From a checkpoint of a small image classifier: layers 14.
Rows from block 9, named by matrix and row number. Each number is 128 + 24 x the weight over its row's rms, rounded and kept within 0 to 255. All counts start at 0. Numbers have three digits each. After the name is the row's rms in percent of the matrix's.
# qkv: attention query, key and value (stacked) (model.blocks.9.attn.qkv.weight, 768x256), inputs 0-63
qkv.302 111:167152120131138152127137138129116117105127123121110144183087111138130157152099140165143147151142094098147115108130132109120184064120140120133126090169133156115153144159093168113152096172128140
qkv.303 109:114139126098110133163100122100110135144124106136122122172141161160154114116102103131130088138132128164122112097128123143146157159127153107100133154104134122118092117126103097117145115140133096
qkv.304 111:176088133125119095110119124162113156119155098122170130147129128107154149125145130111121106170094212166109121142131114134145099155160139123083105131106133132160104138140131136106151147113102133
qkv.305 113:145135117187161161080061162169138166133151124107109161096089128114148122141156118102146120107142101169113135170147151136117116143128121132113125130122121106103161142137145138155067099098130172
qkv.306 106:109089112100082171126134143098143111145124108163129183105128172154126136133184121135105135133127131108131097162111137149119087119123094115113163098132105112178113136157167165160094133128145167
qkv.307 093:086151138081125139118130157138120166119110158157136201099106096104160141150093093163138153153102105126108138174134125156139135195161126105144130114119130152141119163088132137145103108096125105
qkv.308 101:108140107146105144124110140171126128115133147153128103114133151153117079108149130152137103096122120126124175110126100145102136136141158119080123161115150110149151112121103129148128125122105099
qkv.309 114:117133159144128119179150131171168104108133116125122126127183168123098095150138137074125115154115119137145150114093112102130116129117140131134131150126148118131174078158098049130110117148159137
qkv.310 127:133128162103081113131142154060133159146135092150093172146102084101129112144129097076123126136140134143098103110124182122149079089087094077176151085086139151144112127127082084132128118128103114
qkv.311 093:181098147140158133142104128090114128157167117123143118097122123128123130132128114117149146140155142135172090109153145108145139110096125134108145141102114070143151101130105170133150084107126162
qkv.312 103:101124123142115108127148121130149166112093149103158153136139150116145103084084110131144172149111091116129102094102141103110141113142133135158175150144134116130120094093139087136126120110130135
qkv.313 112:126171150136143105107158136118123119116143147147142139119113115137166084162112112137123100097109089123140116099114088175110131126131133096124144104145153143138118135108185144126101120118099140
qkv.314 092:161117071141138138139125114156150092131120140111128110099127142141161125130130141145097141108140093127114168091106106093099132166124129088132093149147148138116139139120121112103120115090076134
qkv.315 098:079116107143117127127111061164161142131159142099117095098108121181145105114141125124133123147128128116151113073126113112122182143109135153041120158163125106118131102140113101104130128150153139
qkv.316 102:079139108167143116157147149115139085125087192109116137103108138146123168100124096138144147139145126113151135121118154109127135120066177127106107120157093162103163136105169116108154105133150117
qkv.317 111:138091131092133094140184134142139165129126130134095157161116138119143168134114113184095132163111154119077149089124139139143095077086080127170147115104143106134116190139136112133114122178107111
qkv.318 100:100157118084110142163138108099112119131104119139058126118127130109125139142143121136120148151120136113143139184099108151170098109113085152141136112150166130142123157094115139118108172153107106
qkv.319 105:151130110160131161107145130099125092145119158107118180082146170123128109106140122133134148129114154141133089158100117102103124174144127146112123123102106112158133135136129116098124149137139108
qkv.320 107:128165120139110115105103080086111111112132100144099154129139112114123103077123171124146140137136116132103172109134165097095137104123112149148163163148140113131085124103122165139144097108123145
qkv.321 091:096109159127145108120132124125134171133136144118118140082090157113086133177130100139141110169135128156099167155138161136142118129118124127134119113126168163119102175147107123131115128137133122
qkv.322 095:113136135147101104139087125128094122114143115143121085153131162148128131124135108133118134140167151120100129134158104085097131101142125116131150127133150140137120178118142139148141131132152156
qkv.323 104:171144158124119150119134108120125149122100166110165130109192144118183153164137086146097117161075162138109157091115157132142135113151133105193095166143166082119128129104147135140101143123078112
qkv.324 102:105120111121154132154115160171139108116139089133140150130119151108112118149117101126104153080155143156150148175136098112110119148073135123126103157124133189142123133152115131109105120106082164
qkv.325 105:115147134150103144095124154143130140139068064129149167116156126145112119142135152121143132111118104115158092115160112093177140157137103116079136101135135120125121159137105116125184150141142139
qkv.326 126:153137118149097121093124105076149118151149126141121128137151151108086117099117157141094109142134151180148094105093136136135162114148127129154092136129115156096125111164118165128148101138133056
qkv.327 113:126138115072182134134157120136114133160106187111136125159137161152149167134117124170106132121123110167131108096089136116152128143099165102123119099128127149100128130153098098123084154096092128
qkv.328 106:146098045105138104112115149106087067138116093103131084129123123146117097117144126137128120132101128117104142153086122125140126106186135120135117096160116107172131120129172111135165155119169145
qkv.329 113:094044120094114148125107113135110133085122128120136147118118164118148074122145140137165168124143144173135157117122119110112104102124127126123119132115103152097080115067126115143137162132137156
qkv.330 098:105092134135127150135104092144108154156144153121108103149173154121159167132145144100160134132131157132146162124120144123155143144156144120116123102109087112155121163098092115145106117164135171
qkv.331 101:144118118172094126142116118148133148115107096128148123096117135124113151167109130148148121164115118138171145145134120088130164127128128143111143172145104135107117124114117126054147123174134123
qkv.332 105:081122098129118107117089085119123143096109151123125126122081103133077093146134150104106142130169117142140117115126120122101132095089139158112168145111137121153135148105115080121158123102153103
qkv.333 113:099127181102199121125142112097110145143155206132113117118124125129130163148122114134169083138159118134119150090182095147092147155156181177076129165153130121085112127124091145166135127140157129
qkv.334 103:122094126153113118131105129126121118092088143110139162130140189151123100088128116106070096149117148082154109129136120127113115120103124120104146123136151109143153156123156099138134124108144142
qkv.335 121:138116146140134138107140098144124130114114116109107126141134112081115143115119146128120111095134107132118187139162121091110130170101150136127114154111119131088090133130125133124131072151091140
qkv.336 108:157135113101148147152132133131103102135156136119176115104138153183148100105133170106132108120129115095112151115143130163103120096118102104157130115173106135077139166093164111146144180098156157
qkv.337 103:153124090140101116147143134135119146132127136149137113129116112115102118145128069119143160146116128139067132104122107092118118139111124091111156112120154147106132154152153155166140151121164124
qkv.338 093:110108131141137121115132131160120170140125081111094160127160164119142142137122109130169122136135096123123155119100101109132140135134142139138117138112150141129123172146126108155146169130131111
qkv.339 087:178124111156154120100135142113126099090129155100109155145076124098101107137142133123111139101129118094152102121111082109185148084159151119134128125177145132088165148101151135120133118107106180
qkv.340 116:137155142141148122142110115119108173097147065166070144143139133151124192140103109127161148140134125129132196150150118115151154153123142162116097139156126128167134087112102158154179173132114135
qkv.341 111:139133091168132149150125108112185150123127157127137137088138133133121137132093121132134141128105132108150139146180132124128138103116163168133150130148117137142118155130129133111124111113128146
qkv.342 106:153176118155159119139130137170131122176134128131089146131143144109161118103196133138109143112113095147160163129117124147143100124123095148128123131149127115132143134098139156103071088110093108
qkv.343 144:146136148105115094117136140104109134122134109159156115117139137120074078090177105104082151102106108115163134118146149133151170133130126094155094172117128127150122121160127120143110118102119084
qkv.344 110:126118134093105148120140142111150173102134148147130170124141141155131119147152120109134107121097149161167142107134091150155109110126130093113168130122130098091174178119146112140121132127151151
qkv.345 118:107136136108141152129117095119115126069115147121080169125114124099127105106092117137174114095128164138113162132109130087137109139117103099123162127125108141120107096075083106130082147136117094
qkv.346 090:151147130139125114133093112146116091147108142135117091142140142132141158115151162126116128077126188095105099120148140154127168141113177082145132111107127146128121144161147096120129142065133121
qkv.347 101:090151148127113115175100127164099127124107142132144111129152154107088145161159104130128117142125114094119103107126196094106150124112143121142105153119102096126154116143114136130133129129140154
qkv.348 116:133149165104126110105140169089113149135135159112125112117116138121138107114134128155108131104137076115102120159106125110163160136145129075131109147141142123123108137159135114133112123086119120
qkv.349 098:089101093148093114139120146128119141112111108147122141139158153110127104104128143101099165145130105162178104123143125129153171149185126147143151122100138134140116113154161124099164073099137094
qkv.350 128:128108125141113137144119166182132090107108161085141136158106143120145077108183146126086101146158146105118106145153166133109108106096083103129148132086144105101168123135115114139130190121168126
qkv.351 103:112092117142165120089110172172160088136124113153125101114140179141148134125146106134146120106124097133125109080098158143129136138135133109155186124169125129107149139152169116147123146083156093
qkv.352 104:148131130167149184128129073106095143106095162102132133138162093146101122153128094118144077119125137147069114132140156135165114137118132133138127135105132101137082110197132119130110128129060109
qkv.353 129:172107102160111109170153143113126155122068146103121135154147130090143106095140169127118095133100158137121141146126119101131179118146109144134114141107084135146140131092102139119157136128142115
qkv.354 108:161112139185117138112076112137093130101160114144149115113088179084136094121122117088148144150131084133104118151160141113110116122164179120102084110103109109141087138126122129135125111139110138
qkv.355 119:165110113132118144130148099129119128147145090170127115141110129091094140132112137122114109121101121126108155146117148133137096107135181105111112138142101131148130153131146134132127155118036133
qkv.356 105:158107099140169097122124129197109112158142152135122144175162138123123162165111143132157133137165138130136132103124079093115134131121137123113118117135102123111158105133133132154128109159110093
qkv.357 112:172106129140128137150106130143112104148183081165119127123125147132114141094134094118122149133098102115094141115120155079149137143098125122156131113124121114129182098177127139126174156198099133
qkv.358 113:141095149114104093141127134155144071135107070113152124138132101144135096177127127152148085148079157125135115110121124132081141132168117131146089138109092112135124148148126157074111118124096076
qkv.359 092:123165139086123140104107105181151112118112155124118153080128146146135123155122145102178117062137079178120091090131119103096090125138113129154125131135097133127090114184126141151109129151130102
qkv.360 105:142082145117160120146117119150115149106109084151151120098148160114120132143133200119108122205133157179136127167100186140119155090084155118149115145110119108098116160105144122153115102114137118
qkv.361 101:155072140077135126150123096114170148169121135107145139127164178171095130079150132151170124101128104145117146156128171105123150115154138092147116117119111081147140102105104126082110103122109101
qkv.362 107:168139106106100136113077157128148148142123097164133191109157100112113137111138102163126128134145154093096123118131119171156128135053064094136128103112133117123136116113124133175175130143180103
qkv.363 105:122135153128149120144082062187122130126128136105111131157130085172132170104153141114120107154179114090098132120065089107100130114114135101112119109106118138124168129062091149100118154128124126
qkv.364 096:138119155143114162122123108123131114128131128117141101076154137128133121185136151105145164185105155127141134152175095109112105152136112141135120141088155148118137160145130119144138129153150141
qkv.365 112:148164143136133092154129089127112101099086112121096107110131111116147063092148130183132083113106140181144137111149133124094164137133115120139108145142067113127082146098116098152123087146126126
qkv.366 105:186194116122147145136149119105114117079141148118105164123144135094068162136107148119128107129121146105168131144106118076124129120132140110098132141123143113116106111110132109163159159136086144
qkv.367 131:100127128116127117119133145160126161161133128124153141117138110104145153104154137093139139159162116122149105092133133101115132171120124118110134117125130164134117118165156132140105153123209124
qkv.368 105:142113123114121131130107145130135138163167154143101132122166103128137158108105112084170099081120096140131100095177141127096131122119141120105144118109141116124161109174104143115130105095081114
qkv.369 114:135072121129130077133155134155164127172129130113142167130105105129136139130118128142109099154113150130075140120126145122163113121106138081099117157108111139114110109141137110150125127171122141
qkv.370 106:144097117138119149112119132117108122148089135103120136144118149178102147113169118138147143122151107114110112141141105116130127137116120099164107136128153108125098088130124161108126097131145081
qkv.371 107:110125181155101166167092106111114099135100113112131159154127142114126090149108139161118152176079134116074102147148086131173167127163163110121128133121093131143142111122089135126133121160118121
qkv.372 106:133143148130103124117125121147110122125096116140124093129097100156111137139131135161109115091105111186160142154183142150137152110173112133113115141091171097099117098105086115132099141118127124
qkv.373 105:099095138080144134106145103109134126153147137130169128114084122125125088134121160119091164091148094106125154089113126152147149134108100143118114154146118131109125143137120136099120146140126160
qkv.374 112:139141152101110133143150090070088152117116125137162130168079117141105139099153127144113132109112094119085124122140097143121141120149128096119163105174130148149143131103122147139141135139127115
qkv.375 103:082103096121159110133121120161183107120107101151102145163135150122102103137126123154136146141107108113180114131157109148113126154144139135146109105120082093142088154128166116114136133136112143
qkv.376 108:138112116104133144135119108108112120157147160107138148095138127101111088147125119159160102137132124148114130116137123116130069176132140118127136154153135127134123134125139121133150157126180149
qkv.377 107:143149133120093112165127093141123097127090155140122130127143097142072152148139117154129139090083139092135059123082123153130130119145149103137095122111144112132155101117091152127140128154117132
qkv.378 111:123157107145112123095132161154115081116164150158105127144159135112086157112111156097133158115124096136154118118136170109114186106122145156138082105109147111137097108133131127080180176109136118
qkv.379 110:136122121132071130108151147127111106129148127146151142153144097090158112115152109132133149136109119114129117157128096121114149138132091117161103122092165162112141148128133140103168130179105120
qkv.380 103:157130127115124121137131096186135188168112105107108112101140096135156082136135141123106138113159148108106098124130110133102170124121187151137125110123152138128098120139132137148142135138151102
qkv.381 108:198145138142133089174083115099128127094099086139122123171121122116143116172143132140128145156115153155112142102136116100138130109145129097126117142144149094124143106119121104197113086141135124
qkv.382 110:127126121138148123170154117149094174122073145121121161155108087087095135165118087164154131106128098164153110170176108131129134149178057126126165124120123102113143158122141150150163110119127196
qkv.383 110:141152116133134108149143206119149125111148133149170073139145149114086126110138164109131106130168172150120096148153135074152140096153148170142113142106112154131181117086092106113116117142155113
qkv.384 093:156135090098120104119112101117085127092126143120128132123147131103090142134131148136128122144154113151135094114133121102117137124186156079107138129127155161137118144145126104124137144144090133
qkv.385 105:102124197113130144142131135128137147108154117136090177124115157151136149107113096123157125144137116111142114141127115093097060110103124182131114132145097154160082116119081117098130136168138124
qkv.386 087:157098110107152102152163126112166179134117138155127108131132115126156122116137104129087115135149129130102128136114171131117119123155128106122161082137118171129150101150137112123130090123175167
qkv.387 106:137101087122160155131140102113162137138115127148134116157111140127139087118131142182141175128110099147157138126145187123097148154138137166147146147157106127101121149130125142126085100158124140
qkv.388 111:135130108114116108105147128103100111165126167154137085142129100106150121112147139108101121119163149155099098111111158149150139129153164146148090083150128148143118121112150081134129123111143118
qkv.389 098:129155167150151114087167135094143146099113115131133126086142103144119120132121104119142093141118096158136147094099137141143087151204167087072093122117134090147148134099125118157123130137150138
qkv.390 097:168164108131110141128122099102106120122162117138112120122157102073112137161151169106161108136117103134114117085078133113084104100121152124101136079140087150132168148155142151136101134120167116
qkv.391 107:105152100121167161137086165106112183094180145119122120128111128150113148086166127135160083152132105121087119114125133141100093138122107109153106143174145129133135131099110107122150153077135116
qkv.392 096:143127096160123139120113131133116123155125171105127122130155156097149134125154134166116133132126107129148125181161105075131138122109127124150114115126090125158129160082170124088140139186122150
qkv.393 097:140142146092198118134138126170107136115123125148090127099108133114109131075111118078095170119121132108147132097157074141112163159126113120129095115108134130093122153116144166073135117116129111
qkv.394 102:162138140141108115143101119146095121131123162138119149129126150166130148143140100140158141120136136134105103132135138129133095108142095100163151147122127142113127122160116153086076117145115081
qkv.395 097:156138114108118081144114186135137140108111140120126116092123106126127127136142128114147156145128118138099117136118162133117136077168085141130129103112120157174176110154115102113105131117135135
qkv.396 090:151155148143098136111147126110137080143097120145139159107144117130151160167095085168129152063137106146093109132104155155121172118142120090149108098089092102141087152115119136130104153123150098
qkv.397 109:115116126162142133141118106178137104155108129119121145126139142162107094133072169118122106167118143138131088134096113080148136103100109154127122169087128114115133139186128093131096129125132111
qkv.398 098:123146118120126128138136181147118125120138116129084129086137154157124089134152113146111137133128135162122161122157117148103129097115135114156123105148165128173129172147118112114110126148165132
qkv.399 104:137193133156124121159125132162145150115109090116153107154101134155112103136165112146113184147129060124123146157157099184130114097167110186133113157165143134117112165129115113127152139159120103
qkv.400 120:125123093142113139101197103134096153126139121120127079103145128104121076125150099152117148099089143149123123124154113130130114081122105115132104125151104151148138110142139171118130115178126079
qkv.401 095:094142135147117122148110160165127153122116100128128068113104153135113111111116094141151111124145123164139103127144136114091145131114110129139107134129125122088090148140122171093102115160151082
qkv.402 096:145102052108139140142178154164141130112129167126117124135129189123107128115101133161134139140124068163143121133099124124116143128148117126113183165152105140152139099114118123102141102133117132
qkv.403 104:172120115128115111116154154111134162140144138126139109099116098107151106183141119161136097167149142157122129142106120156126107108104171075124095125173140125163147173126127103104137112157179118
qkv.404 110:063133119172150133111129140096141111143122119135137148110189059159144101119185125114153081118114064141118114126161116140151123128109110141095124149137122098145106129123139140148112093082097150
qkv.405 095:123094102113099155115068123138158133134136125164140151113156148118137096150169127140119169124173073147124176091085132156140114162097129140131102122145110178130118145112143101157108147115115084
qkv.406 097:144150160128144140126123141118112120149104097113099148044187084103101164115146141105163143112144118124133114143117114109108116143123133101193105151120112126134111095149086154095113146137095146
qkv.407 102:085138096180128151130105147110127119111123127139119115112121120115121161159089146166140139143098106154108124122108111166118147146131137153114119112154151170118110152128161119140102172152164126
qkv.408 097:153131125076116106129153121130126174122121166158134113143168144119144147159098108107100139137115168131152081132081165130136142147121091132126082138110126160116125084076105142123075110134133123
qkv.409 093:143166120088136115108121115109141143107095140143145168140071131120128120149107145153086070168145145157152136132123105121107112139133144157112134143133129178116096134164075108126158091103116115
qkv.410 102:151120151085128154109091122131146140138095168103091101144097136111128071124115100122114162114166148089110115136071128137120099138151100159146159160100141130128141097128121127120096132109098149
qkv.411 098:132132173128116110108127111141112140136080171133111156099131122165124154115110125094167119157122138121157133100091136125166116137141106144140144141119067110144150131146118183157117125162096144
qkv.412 099:114161168119113116119132139139137112134143108103160155112149137096128111083145144118160128102100113120156137105151140079151120143084105167109141169125113130072100157156104096109116157104104114
qkv.413 129:116129141132103088119128155129154141124108084123142120135120129136128119123120152142120142105123136145120137127137069183149123055116128106113117158186076169153091146149119130130153153125134118
qkv.414 100:121112140119157109135137125087128175147131136112135121136157106143137152145146106118127102124141156127154102152147107128160123135131084158123073112116133127112125146122051152102150134129134142
qkv.415 102:138160122103100129102153124150104145178132155126113146118147168109117162109070123090134138150068145139153127110110096097123126122149157157112118157138145115101088117108127149150105124100100066
qkv.416 116:136103119172136103105119123138110165128143114106100116107123168133142132165093138127120140115111139128118109136121195133148166053095146138121095116148129126121147123141089109099136129140095126
qkv.417 115:071111114081121162138115120108136112139111113116115129128107116173113152154158158145139092137143120163103142102148119148123117112173140119084138119161104132137149106099096115144073126143175085
qkv.418 107:164113132181110097160136112130145109126160171128153128095113194153118140118125107081164093122142101142135122102125136123173132108172189134115142200165100098115119115104136121153084136160154121
qkv.419 094:125101125129132148110109134144128160115147138130092131114127131134106140119102138145128110094121129124149137135161124122132120111118128155114101147120099139155107111106068105167102151159151112
qkv.420 099:132101098119161174143149123100118143136105142119118156140123151145133142138118126103099154152121130148141070109095116103138149112085138149122136135158143097144143146031149098169097102130098132
qkv.421 098:146108120157147123116169139132123110139138158104135130106103144184149157110098131125102131174129087128114124132130141133145127074121163127150160122132110093113137142121141181160102149109141149
qkv.422 115:183123122101098133086097123136080108131136133105168099139113168113143142131105165134140122112153107149148080086147104134130134129110126133118189072125135162160145101155153117125121135174141134
qkv.423 114:132113120170124139112137124152124118104137138116122091090152181143105163126139120130097104166178141096148111136122162090128110134093156193136130117159133143098127161153108143153169146133138095
qkv.424 102:143104128149132134131143139118195140111117168128145112136127115185155105091155109128125112088091109094113106141176100105116112133133112099108147126122145120092113153142141153106112105139135153
qkv.425 099:100129140092141148122084082134142102132152127102104084123175106107123132146136165136114118094136143144128135143141117150150141101140170137090130149123136123113166116150126155125142100145107157
qkv.426 100:150130135141120131116128096154124183145151100113139109111090087109166094112152093137138142152127113119111132145148085143110099144089122147125142158156124138120155116148157162108116123110115113
qkv.427 104:129115153128129111137112133133097142138146134118142102135090130087141082094131143128073149150127132131132136111123121103138119130092095115112134145124149090124161082140141135136126159128129127
qkv.428 099:155077136182098109183136082150142159127110133137108135115138117109088093135149121115117111164154151147102162132125109129117139126173138113152082128150141114149143136106171124111168099095094142
qkv.429 117:146099137140127148086138116163134128095180099136124144156142111141152144145144113103106126156145106103102115139125145122143148100103135159103169100126162163093093146109145146124171123155156119
qkv.430 114:141139144143142151147142127175158159158137103116153147139151126175148155176159084095162102146133109115110137116087148120165141127128119117139122160122128111127141156125170124180101072120117140
qkv.431 131:112121121193133138142138132162117138121143105132092122098135147155109139118154171151105112149135113124122154167089136115144107071157137171144113157131133075124087110107100134150139103139131140
qkv.432 099:090074120045158133090144136139122139128143096164101109099112127138093097124143111096121119067115162155117144127110130126083130125132161120128139139138139144161121121141132063118118165089173149
qkv.433 128:168107119135114139132174125097111127131077131125110182162151133130150100159151106148152114112130136136150101082113150086111103112100134127105148106150163127168137145133148090115095087089072127
qkv.434 112:164172142134128108127096132124133150106149135140147122163125111135121159150121090118112128130102143118113126108121128142119133124099108115138100150134093090146083150175108166136141140083108189
qkv.435 115:133114114122144125119137145158108152137108094139114180145128136132101126111108089127137133109126098148075181159128078093157121138132141125114153130122136135149136132155140167143116117112120146
qkv.436 105:154176095146108139127157141124139123118119147155165118118141116135121172142160146101116139173119140142132139147120152125142082164141106168150109133163121109107097102163160149113147191127139108
qkv.437 098:145131129171161112142145098125083093174145128108137181150069137086103121095162167156108100129079133136179152156160125137180166126112110088146113113132117117092130155120118154111098115110088133
qkv.438 117:144111136125134150108135107103114142116083126077125109103112138120160147094141164097156162143120131096082082168140121114141148105145164090165159104129113108120118145096158158096156127192114110
qkv.439 114:144155187126089156141122172153142123111095139155129090109168143121109117153120130096132130167144134097149101111129120136094151187166155119141129141118140157120076098116140120125163159137133143
qkv.440 094:141059121109098111145105158122169100139118137145150158169130120139104083173093105128146114117109113118120098099112108089105157142118075103120142107133082118155135132124179130127103160143154148
qkv.441 103:108145119129124141117156155119174111148125127151141163144131180134124110154157096157154133111155201178126149096114103127128117112135135115137116154110114103122145156139112095126130125188141181
qkv.442 095:089131128144134096131125100167147185144153154103149099127126141133120176107163138120106146150127078154151070156134149133132139117139171155152128123127172120151144109100136140171112120118126113
qkv.443 108:130121165116138132124096118105106132157176109083127141119138117138148120161126098127138138122096129152148144118124127130141158148125102111164128134161152176120142168118137136099103119154126129
qkv.444 101:129148143179152152150148126129137157144151122135089114083171149174106097192145141109148136114140127127122121115085108141125137119127122181123132141139089142089115131113140132152118179116115114
qkv.445 105:159177127098123129137113087108135123107126143100116157150109140122115116132129132117136113143106126143083107141136124149150146204109132069139132082166104112096133104080150103127120106139122130
qkv.446 102:154140138137149142120146131146135122138099101122142134148148107089118159107123126122152109131132128107105124132180135110156149115124200116161120160115140124141119131133155142088136137099116139
qkv.447 117:121107138139142111120135155157129129134187090132115145154128141110156089129120078148128157132109180145138133114104124169115130111068125116146116149125121144089137107134144107157109155119125077
qkv.448 112:140180111145141080121150098109137102138097131083069071099149090112122162111117140098109086166081150102150122119105101157120116098131105094144134075132131109132150104141119103127113132111147149
qkv.449 093:138105156165094129176147154129072112153106167144083199071109138119119106095098104116085159133118115130108128134122133139115106093111078118132124130136147121130113136133171138138105168111089095
qkv.450 093:104153143112193114095145102164142145125126127096148139126175116152129142160136117149133117175106120086104132129130179148157117116189093171107117133115118153136092133170121138144118175192171104
qkv.451 101:138156129131099153104126065132152168104143096117149135128086149143140128127125084102108116154103116101124148130113134184150102096152096126111152140094113139097136123111131124149144143155117152
qkv.452 098:128122136147113127112154137110121131149126122078095142176083119100159149104133127170153115110118118168128105093131108111110092129135115136122096166115138123138105149109143152152096102111107144
qkv.453 111:117144109115123117140139125141154131145175138139106110123152189144123128112137109182100112107111152087144135085109146145143120123108099152145149127099121126172098145125096114132138121115084112
qkv.454 118:098136156169094167116135144150134088094122123156127138136122117118139127151089121119126139085127111152100125109128134176169117086155110100143138143151107124101144143093183160148127128118157108
qkv.455 095:161095133151130126084109133157106124177154145099155150135138140140138095137096149160112117119119143146160146143087145098125131128108097148132145155138147122163110160114131132108176140167104118
qkv.456 111:088124143082090104114126164120156142111144123083074127116099075148131164129169131172118144147083113110139143108107122120076129086075128158147146132142096114128124151150114174127157123081150112
qkv.457 109:094123095068111144115094102169122181109142088125126114117145140164144127133130131121079110122135155125108146086139098072119135145165143111125131171110090119134064165121070105096136149139154133
qkv.458 099:096105114149152143107136152116103124067179171136184136127154164141135125101109163130114143091133107110122106116179134139111129127138174096156159124125091144149153128136103098096142105155131148
qkv.459 105:128157113165113125135119137158107139150086177100120121119154128146117160147113141131121122096106104101109125118139103160122102156132153127118102117126123161141090119146120129093095138122110147
qkv.460 107:128135139118172111139073115152128146111125150125177130124128141147141126155126123094193076130156113104125115100147178105087114128129117098134177114139118144106147129159138127147137096162151088
qkv.461 116:113113138169099109127134139120130103137131145118111094144134114104130125113116133113147095093132095120128110137164085116110176116117144134149119152168130122139181139156110179117109131131109101
qkv.462 098:102116123157152105089131103119128167102186112116098154112127148122148161071162128132191124164132148131134126106129123097143133099073133135130110107114171151091095138102122093135105156106106138
qkv.463 099:131111154089090082141152128133105079108166122101155162152135136127152146146078141106111097151159092113170146128174103134106097097121098107108123150125146125130091156125111109147129105134088117
qkv.464 098:095156139112099157146121127151125132127129162130127186114125137118115129060080104119124173149099112130138108121147093175134143108127151112112173107148172122105122151116127153122123153132095114
qkv.465 108:105131135099120101090130102133150068078118140137120122115116116105156114092113104153107126142093100170083133143109146137147120143112133137138109137123138147139155138141129112136121164149122132
qkv.466 093:133149099135100107143152101168140119162135104094138125136132160109105150163141151089120159148111097128121115127121122120154121134112109128108137107101087129111161184178080136134113133098147126
qkv.467 092:073094142107135141179111090128155127070160113135097139139099144113156117130100093138114137118128131121141115087153158139161097108079113157112150129140163179168160102101082127112089163133108118
qkv.468 101:137138111161127128148193149149107148117118156094102114124121117089123119169122127148135159177140128122095132167118139142138094126119129128112143154101127116116080099155170109133112107089150127
qkv.469 094:095136123127099139202109149130103156095100109140135131127135124124112158114151132167136135160142129155114169138145150154142170166184156170156153146155188128107117103107147131097104139096127088
qkv.470 095:111142144096145133108120120119135155135140115108152116108147111164172161124120139141170107147129115115195165111125149154127150126155126103194171117123112115132120149152198105134180129152148121
qkv.471 116:161165110144099134116115155130084126157170134118124166154148151131113163141154113112146144113131101128170121107123170131112131109099149126136153108148123122119162145105127128108131162113137105
qkv.472 107:116125133173143181160130128138107122100120147128148123129143114107106123107077144138135116093150120131130119160115122116147120132116125175141079109099135150081134099162109136136103155169151153
qkv.473 105:183157151161133147135150116114144141103142113143122126141080136124133133113104097099139163121093096121155135117132146170149166112135166113125182134120135102104177124114162158095129120143147115
qkv.474 104:155122156094140121151165155131115110141131148106129124145132114085117141156138134128126188096129120159138159122105114121128181082120136105173128160147159091108166124099122096114085127159122130
qkv.475 103:098126118161129144159139129102091107106085080169093133130138123158135105123123135106113152141099082113122131117149179156103146108178142105162119142150118142131135166118146107113135116146193142
qkv.476 118:133104098077148131117116110130102137118186129088130137141125146130104118134157106119169133137096130150136099131160160095099113081140076142159117122121161134109134145098098108122148101114105122
qkv.477 114:108157125164068124132099176110114133106125143130153105126070113141123144093140077127131138133117088144117115115179130170141129116127126124105124162123145130115100103126131182083133137129151177
qkv.478 129:123111125118156117116159137115134146144096127138129138125148087086128170130115171144106119154121067103112162162116112123170157188134122102119127139149130160143103111141167139119135106117208165
qkv.479 141:107138120165163112168083143122134121146087144127114141086154123115107138155118154125147121140140115119115133150132184132083160138142110117120104142155138143132164142123124097124122118109155128
qkv.480 091:121141162114142072159113092153189129116126108129128088143134108115152138097156103095144115104112115126147130123142165107128118099132162106108137131170119101160073124094117140144164105109096097
qkv.481 109:150137116096106139116117146143164141048130134114124081120105128143098130106132085147108156133146130163143144139123176131143158126092173165135164137101098144101134119149063114178135135144115112
qkv.482 090:169146156140175113122191180107122118101132144144107131108189136110173129108111172092155105157150092097117158119101133126148131104119155151111138106161128148180116107120195123143108126136110137
qkv.483 092:142128122134113104112130114179111114143147104114112162133112162111134189104123136129095166111114090061117142148143131120164130145099097149084123111121163141125108088122093115115118142160129170
qkv.484 097:130115133096136137126138121173101090136122097091128080100147146114092097126147159111143129099146110163098097106122113110161147103147091115140163106149147124164124107161108156160127142161161179
qkv.485 103:123098158139156160105149184116105117121121127153099080125126132113136114123103155127138131089124133162130112114136104156103083111172138124108143151141103143116113148123130141115170137136123128
qkv.486 115:099121098116157145124124105138164139104132157134104170144162142144162161125146075071126082134136141145106124134143110111120136158152121122092118107080100158100122120203114153138128139115147143
qkv.487 114:072090111140111118144144108122145160109116150146150165093135095136156112151142132148120125156103140110153129131121115102149082084114086133125111183164131111122102132104177106120097142179104151
qkv.488 106:153165151109137156149163146121145115131112139091136148107074103094089140091126134171111090132158137155114147118126129134097129131144108127165107135143113105117114102143172132140101133117127104
qkv.489 098:123135105103109130167116146156122164097115147134158123158164151119105130093139116157183121164152119095126078161095116078116198116138141129145140120142112097107125113131113140135118104120103062
qkv.490 088:146139108109124132094121161123125098138154145137137108125130104156136172133150109124120137113126121141146124141103110104154088103063105179136111094131119145135118153130147145172160160128109122
qkv.491 092:114104141114109131098161141143130134142167161150098182138135150081146149137124122098120101118137127122143145114138116133098079114134097138108134128151121120113122171148102152094075098155116103
qkv.492 113:142167103116112123153112138146119099125146124105130133126132150115131145153164085117120083111188143113152132108070117103131115144129123137121093121106131106111122109157128108162133127146133064
qkv.493 122:092152150145121143114114147163124082131136095093136103134094125143128115121133202138100161122132168131096132088129121166143130124123124124116087107162088125158093094093121143100165159103114144
qkv.494 131:100095091098092121115117062127121136143131121119153160150130153151173112112174113135137070116124162094163143153118115140173128149103125145091117138110137166118115133084144121170161157148113116
qkv.495 117:122140142160119149144148177162077137086094108100158133127107133138106112099164148125144137165120153117142124127136152119140143135127128114147170124138112142129117112104136132121131103096112136
qkv.496 108:102143126111151100118107153076141148098161111130120121114103130124133143174122143167126149124098192171133159069138129156091164106126131112124105146115160135128079111101136099084120100135153102
qkv.497 103:091128119174136110132097149086130096148116052116120098166140106102162130107146122142098121151124137170133159071190093113100142137113164113136140127158142153144121114156121104114125112154135131